config.toml
arch = "ecapa_tdnn"
model = "sound classifier"
dataset = "phrases spoken by 400 fixed synthetic voices"
train_examples = 39062
time_shift_ms = 100
n_mels = 80
hop_length = 160
input = "log_mel"
spec_augment = false
win_length = 400
targets = ["speaker"]
num_classes = 400
norm = "groupnorm"
activation = "relu6"
weight_standardization = false
depths = [9]
kernel_size = 5
stem = "single"
widths = [128]
loss = "cross_entropy"
init = "torch_default"
optimizer = "muon"
muon_scale = "original"
lr = 0.021
momentum = 0.9
nesterov = false
orthogonalizer = "newton_schulz_5"
adamw_lr_other_params = 0.0011
steps = 7600
batch_size = 128
epochs = 24.9
lr_schedule = "cosine"
final_lr_fraction = 0
warmup_steps = 220
weight_decay = 0.009
adamw_weight_decay_other_params = 0
Rows from block 5 of a small sound classifier, named by matrix and row number. Each number is 128 + 32 x the weight over its row's rms, rounded and kept within 0 to 255. All counts start at 0.
After each channel's rows are labels from the 100 clips, of 14976, where the channel reaches its highest value: "top examples" is what is common among them. Only what is clearly more common there than usual is listed. The data: phrases spoken by 400 fixed synthetic voices. In brackets: how many of the 100, against the usual share in percent.
# c30: last pointwise conv (model.blocks.5.c3.0.weight, 128x128x1), inputs 0-127

c30.35 [182 159 173  96 120  90  94 149 132 154  97 163 111  91 115  78 123 110 125 172 117 172 133 164 137 126 164 130 128 120  93 138 166 126  98 179  86 102 180 101 156 131 111 200 111  94 112 110 166 136 135 150 124 111  77 145  88  94 127 140 142  57 113 178 152 118 120 117 120 131 127 138 133 143 154 180  98 146  76 128 116 141 145 179 141 115 148 162 172 140  92 121 147 108 166  93 130  43 129  98 110  63 134 112 127  95 110 112 134 145 144 118 137 113  66 124 255 158 125  88  96  99 118 159 106 157  83 141]
top examples: low voice (54 vs 24.5); pink noise (36 vs 12.9)

c30.124 [205 131 131 120 151  89 141 165  98 108 119  92 137 142 152 120 177 158 149 139  96 130  81  93 239  86 135 152 185 139 142 103 133 142 129 118 101 135  82 148 158 132 159  61 173 151 160 104 145 107 196  99 156 154 154  86 114 143 152  94 134 110 135 102  85 141 147 155 149 129 158  51 136 121 153 107 132  86 102 115 105  84 185 126 169 185 140 191 130  54 170 144  75 131 105 127 144  94 139 142 132  98  95 118 173 121 151  82  76 123  96 119  84 147 128 101 113 141  90 139 130 124 111 123 136  54 120 112]
top examples: high voice (74 vs 24.6)

c30.82 [123 100  76 106 110 114 164 102 132  94 120 174 172  95 154 153  76 159 184 152 166 166  99 177 175 100 133 119 149 117 138 128 134  85 126 188 121 152 195 118 133  88 158 191 178 109  83 146 126 150  87 169  96 116 122 148 214  56  78 119 104 108 107 133 150 115 110 113 191  76 119 111 102 125 129 135 128 112 105 112 134 140  86 105 117 185 122  76  98 128 105 144 138 122 144 127 118  95 152  69 116  83 156  95 185  89 165 106 153  86 152 109  54 125 141  98 152 162 163  76  97 144 159 118 152 128 118 135]
top examples: high voice (63 vs 24.6); bright voice (52 vs 26); pink noise (30 vs 12.9)

c30.84 [ 98 163  91 102 127 108 153 134 128  80 144 136 130 157 128 116 137 128 203 155 175 189  98 171 124 150 115  78 140 105 192 133  98 188 226 155 137 153 114 124 104 115 178  84 148 143 212 100  93 176 106 131  76  98 120 160 140  91 142 123 140  79 174 119 131 144  85 123 139  68  93 124 160 160  97 107  87 139 143 146 141 162 115  96  85 127 100 101 139 119 155  98 163 144 139 143 149 150 110  93 131  96 119  89 143 109 123 132 115 141 125 157 126 154 163 117 171  73  54 205 116 111  94 167 167  89 125  99]
top examples: high voice (85 vs 24.6)

c30.29 [ 82 108 129 197 114 124  80 108 143 159 129 122 137 174 141 116  99  99 100  90 134 140 130 103 150  71 142  97 167 145 109 135 122  98 118 132 143 180 110 108 148  62 152 155 130  98 127  93 203  98 110 108 109 127 168 106  65 116 127 152 136 128 149 107 176  83 109 123 102 177 190 175 122 113 158 156 152 116 142 110 139 102 104 140 123  65  81  95 116 122 122 104 127 114 123 130 120 141 150 202 128 137 115 151 108 153 117 114 130 123  81 176 165 163 138  95 106 133 121 255 128 162 136 112 187 123 131  79]
top examples: child-like voice (50 vs 21.7)

c30.88 [148 146 172  67 107 110 213  65 111 142 159  89 133 136 181 114 103  97 121 166  99  78 158 163 148 137 131 174  93 131 139 135 114  99 163 137 149 183 123  72 144  86 126 124 138 117 135 153 120 127 149 153 128 194 115 125 151 168 112  86 140 165  96  78  88 146 183 123  96 142 154 139 149  85 175 146 167 126 181 136 121 104 112 101 149 129 114 118 115 147 129 143 136 150 132  81  76 176 115 187 134 120  80 106 153  61 131 117  66 120  91 144 191 162 152  94 135  67  94 136  62 178  92 170 100 141 133 137]
top examples: child-like voice (53 vs 21.7)

c30.77 [137 135 120 135 112  88 152  82 176 204 164 155 111 109 203 105 103 137 128 103  97 114 120  41 138 122 108 106 133 136 104 135  87 138 182 140 130 152 178 138  79 150 146 100 199 138 155 126 146 155 102 143 134  59 140 126 133 157 102  99 158  99  45 154 106  87  92 165  82 173 136 202 130  71 144 160 104 167 122 103 142 120 146 141 127  84 115 154 189 127  87 125 202 143 117 168 123 188  91 114 129 157 153 115 124 152 122 126 101 106 133 162 146  66 134 106 137 119 140 138 123 173 177 166 119 134 127  86]
top examples: high voice (61 vs 24.6)

c30.64 [131 134 112 121 152 162 122 132 206 107 122 133  71 118 180 146 177  74 119 120 144 111  75  83  79 116 138 138 136 184 167 102 148  70 160 142 173 102 122 111 124 109 141 154 105 142 107  96  73 149 110 104 170 186 135 135 106  91 142 125  73 190 102  90  99 110 150 123 188 142  92 141 149 101  97 126 142  92 118 167  65 106 141  95 116 108 120  70 163  97 134 122 140 145 101 139 130  78 103 219 124 170  72  74  97 128  98 118 108 121 158 101 134  97 154  97 126 164 117 164 143 166 209 104 129 157 115 155]
top examples: low voice (95 vs 24.5); fast speaker (73 vs 22.4)

c30.101 [152 134 185 165 130  72 125 128 161  93 135 135 132  78 138 125  74 146 127 140 132 121 134 140 233 134 143 130 108  94 184 153 141 115 111 128 141  98 139 123 118 158 179 127 185 136 107 124 110 175 111 196 128  93 108 154 162  82 117 114  92  99 136 185  87 174 181 129 142  65 118  63 150 183  94 109 142  55  47 110  89 154  95  67 116 165 145  94 120 125 166 118 137 101 144  86 112 126 102  90 127 117  88 122 164 113 133 112 161 155  99 106  69 122 128 142 122 160 134 175  97 113 168 161 150  96  96 146]
top examples: high voice (53 vs 24.6); bright voice (53 vs 26)

c30.22 [111  96 233 117 125  72 146 119 121 103 162 164 111 139 127 169 115 133 113 101 135 172 104 129 190  96 190 114  93 128  76 141 146 136 121  89 162 164 135 132  85 145 152 122  65 152  99 121 116 129 109 142 151 182 119 148 150  73 182  91 128 100 181 206  77 165 166  94 132  79 122 109 138 165 170 157  60 125 154 198 106 103  98  74 102 112 127 102  87 111 111 165 107 123 189 144 140 149 130 123  90  96 146 111 112 122 157 159 112 111 183 185 139  93 123 143 152 112 105  92 134 129 135 121 134 181 135 128]
top examples: high voice (68 vs 24.6); bright voice (65 vs 26)

c30.25 [173 125 144 151 115 169 123 182  85  92  80 135 142 129 184 130  96 142 137 104  77 128 139 121 120 189 148 111 120 132 107 191 135 136 173 169 102  72 121 188 162 172  86 120  77 181  88  89  92 156 146  72 169 162 149 113 105 151 108 150 122 142  90 113  59 161 145 154 154 180 148 117 160  77 128 121 151 152  98 158 124 127 179 109 175 158 129 147 203 134  61 138 141 107 143 166 126 146  86  91 142 144 100 150 174 102 125 127 107 124  86 115  90 106 180  90 122  99 140 126 160  48 103 135 109 148 101 115]
top examples: high voice (57 vs 24.6)

c30.74 [ 95  59 148 125 116 111 174 111 126 132 141 147 114 178 114 126  43 122  85 121 133 103 101 150 166 198 172 118 138 125 132 135 137 138  99 185 113 156 169 112 116 120 197  56 128 155  75 126 129 123 132 139 130  85 152 114  90 210 152 169  92 123 111 185  92 195 170 105 124  98  99  87 126 146 141 121  83 140 109  96  96 108 144  75  99 142 133  82 124 125 111 171 125 153 213  73 136 129 117 110 121 173 109 116  94 133 139 162  90 159 147 146 113 100 119 127 140 176 111 122 143 142 147 162  68 181  84 160]
top examples: high voice (62 vs 24.6)

c30.12 [ 82 117 115 161 167 137 175 123  96 189 103  94 110 177 117 166  91 127  87 102  87 175 160 150 133 140 171  86 164 104 172  97 128 174 116 135 159 131  99 128 187 172  96  78 125 124 166 134  87 140 109  93 102  85 140 110 167 128 134 171 112 162 139 155 104 183  95 148 116 137 126 101 123 169 165  97 137 169  95  84 132 180 135 152 115 142 108  85 113  97 150  41 114  99 125 146 109  60 116 193 125 114 129 132 177 127 167 156 172 119 136 162 128 127  75  67 105 152 113  74  95 103 172  97 128 118 178 166]
top examples: high voice (78 vs 24.6)

c30.85 [146 182 125 200 174 151 139 122 171 137 124 151 124  98 125 222 106 116  81 145  77  92  98  94 136  86 114  80  78 175 101 134 116  96 135 147 104 141  65 148 194 133 108 157  71  84 116 128 183 119 120 185 105 116 152 108 116 109  88  93 112 107 137 146 105 140 116 152 123 184 104 138 145  78 102 167 145 142 154 110 113 149 137 169  69 167 141 130 141 110 122 102 113 121 121 144 120 146 118 146 146 171 175  74 132 133 185 137 155 119 186  83  42 164 148 139  86 127 100 118 174 145 139 130 135 115 166 191]
top examples: deep voice (72 vs 29.1)

c30.99 [153 138 137 148 130  89  88 135 142 125  98  90 123 119 128 113 142 137 167 131 125 136  62 141 110 105 189 137 177 131 139 128 176 129  97 126 114 135 112 102 182 113 108 141 106 134 148 128 255 101 116  88 150 124  85  70 135 122  97 154 108 176 113 117 135  77 165 134 120 101 190  89  99 108 126 164 162 197 105 119 131 140 129 119 170 128  95  91 161 141 111 176  59 133 113 144 125 141 116  56 114 165 139 125  84 115 170 119 124  93 114 150  90 137  82 144  92 153 132 204 123 172 148  85 167 145  97  99]
top examples: deep voice (87 vs 29.1)

c30.113 [ 92 117 150  62 135  63 191 151 129 176 115 169 100 164 166 117  92 139 200 113 129 113  94 107 114 198 139 141  99 123  81 150 143 135 113 111  93 148 100 224 114 138 114  92 125 109 113 105 113 151 133  54 141 113 112 106 152 149 159 102 129 127  86  92 125 184  91 127 119 114 134  86 122 180  81 169  76 103 110 147 140  97 137 193 126 189 135 104 121 180 122 143 182 179 135 129  91 154 123 132 137  85 181 117 152 108 144 123 135 119 111 182 123 158 130  66  66 183  96 137 129 133 144 166 104 143 126 134]
top examples: high voice (75 vs 24.6)

c30.65 [255 127  97 118  84 164 166 135 149 153 163 188 106 151  86  87 133  86 128 147 215  80 115 129 143 159 153  97  86 147  66 116 118  98 171 133 110 143  55 133  97 158 127  82 136 168 119 114 119 139 169  92 156 167 133 124 126 180 167 101  77 111  97  52 132 104 162 137 121 135 105 168 130 152 144 141 111 106 142 166  98 120 121 130 135 134 157  81 118 109 100 133 138 118 148 111 122 135  86 122 127  74 140  99 130 193 140 114 152 137 152 137  95 127 145 144 134  90  75 107 121 103 194 156 125 134 132  66]
top examples: high voice (54 vs 24.6); pink noise (38 vs 12.9); white noise (30 vs 12.2); clipping (25 vs 7.9)

c30.5 [131 187 139 181 116 146  91 132 133 163 100 130 104 215  96  87 112 125 117 156 126  87 107 108  99 139 144  28 110 207 111 104 111 156 159 134 104 157 114 120  97 170 128  79 215 117 134 135  94 134 191 144 118 102  95 159  78 107 162 144 122 128 128 158 164  68 141 138 150 157 125  91 150  98  87 149 128 130 195 104  79 114 133 141 145 118 116 130 156 109 101 145 158 172 120 165 137 158 119  79 140 135 193 127 109 125 121  88  84  99 174 107  83 138  87 111  74 155 189 132 138 112  97 118 128 175 103 142]
top examples: high voice (55 vs 24.6)

c30.69 [ 66 130  75 120 115 166 199 178 137  91  79 137  80 128 102 170 153 169 131 168 137 128 139 113 116 168 146 113 127 117 139 136 112  81  89 146 184  97 137 132 108 122 120 228 118 143 137 140  50 146 183 131 115 174 129 133 107 132 110 157 154 163 120  74 115 165  94 100  84  87 168 138 118  74 136 211 132 141 125  79 107 125 142 126 169  75 123  87 109 102  82 154 160  70  71 128 149 125  88 132 117  89 154 146 133 148 177 100 109  70 135 128 159 126 108 159 154  89 150 140 127  87 179 137 146 113 140 122]
top examples: child-like voice (73 vs 21.7)

c30.62 [109 102 160 228 130  67 105 141  95 112 160 136 146 181 116  95  99 134 122 166 127 104 114 104 119 101 166 117 127  97 131 160  97 114 161 163 121 122 128  74 188 162 135  78 140 117 123 110 134 119  98 255 123 128  59  95  83 103 136 146 143 124 118 113 130 163 155 124 111 140 170  80 127 145  98 131 166 160 116 123  86 121 169 136 164 123 149 127 113 102 139 140 122 100 162 106 119 138 152 126 128 125 123 129  96 135 165  96 116 158  96 155 160 117 102 132 164 134 139 154 144 120  76 139 109 151  53  87]
top examples: child-like voice (46 vs 21.7); white noise (32 vs 12.2)

c30.45 [101 106 157  85 117 153 136 149 127  98 160  84 144  78  97  96 159 142 148 138 155 130 159 109 180 116 126 115 133 132 123 160 138 123  95 145 116 102 140 130 144 164 154  90 148 105 120 100 144 120 184  88 126 181 153 112 130 174 136 150  34  81 174 112 157 160 114 139 114  75 109 129 131 108  52  98 146 117  70 151 130 181 172  73  83  69 163  88 130 214 119  82  95 109 111 129 145 133 115 175 143  78 143  70 124 130 125 125 144 102 111 112 165 143 125 115 132 200 179 125 172 119  83  62 162 170  96 132]
top examples: low voice (56 vs 24.5)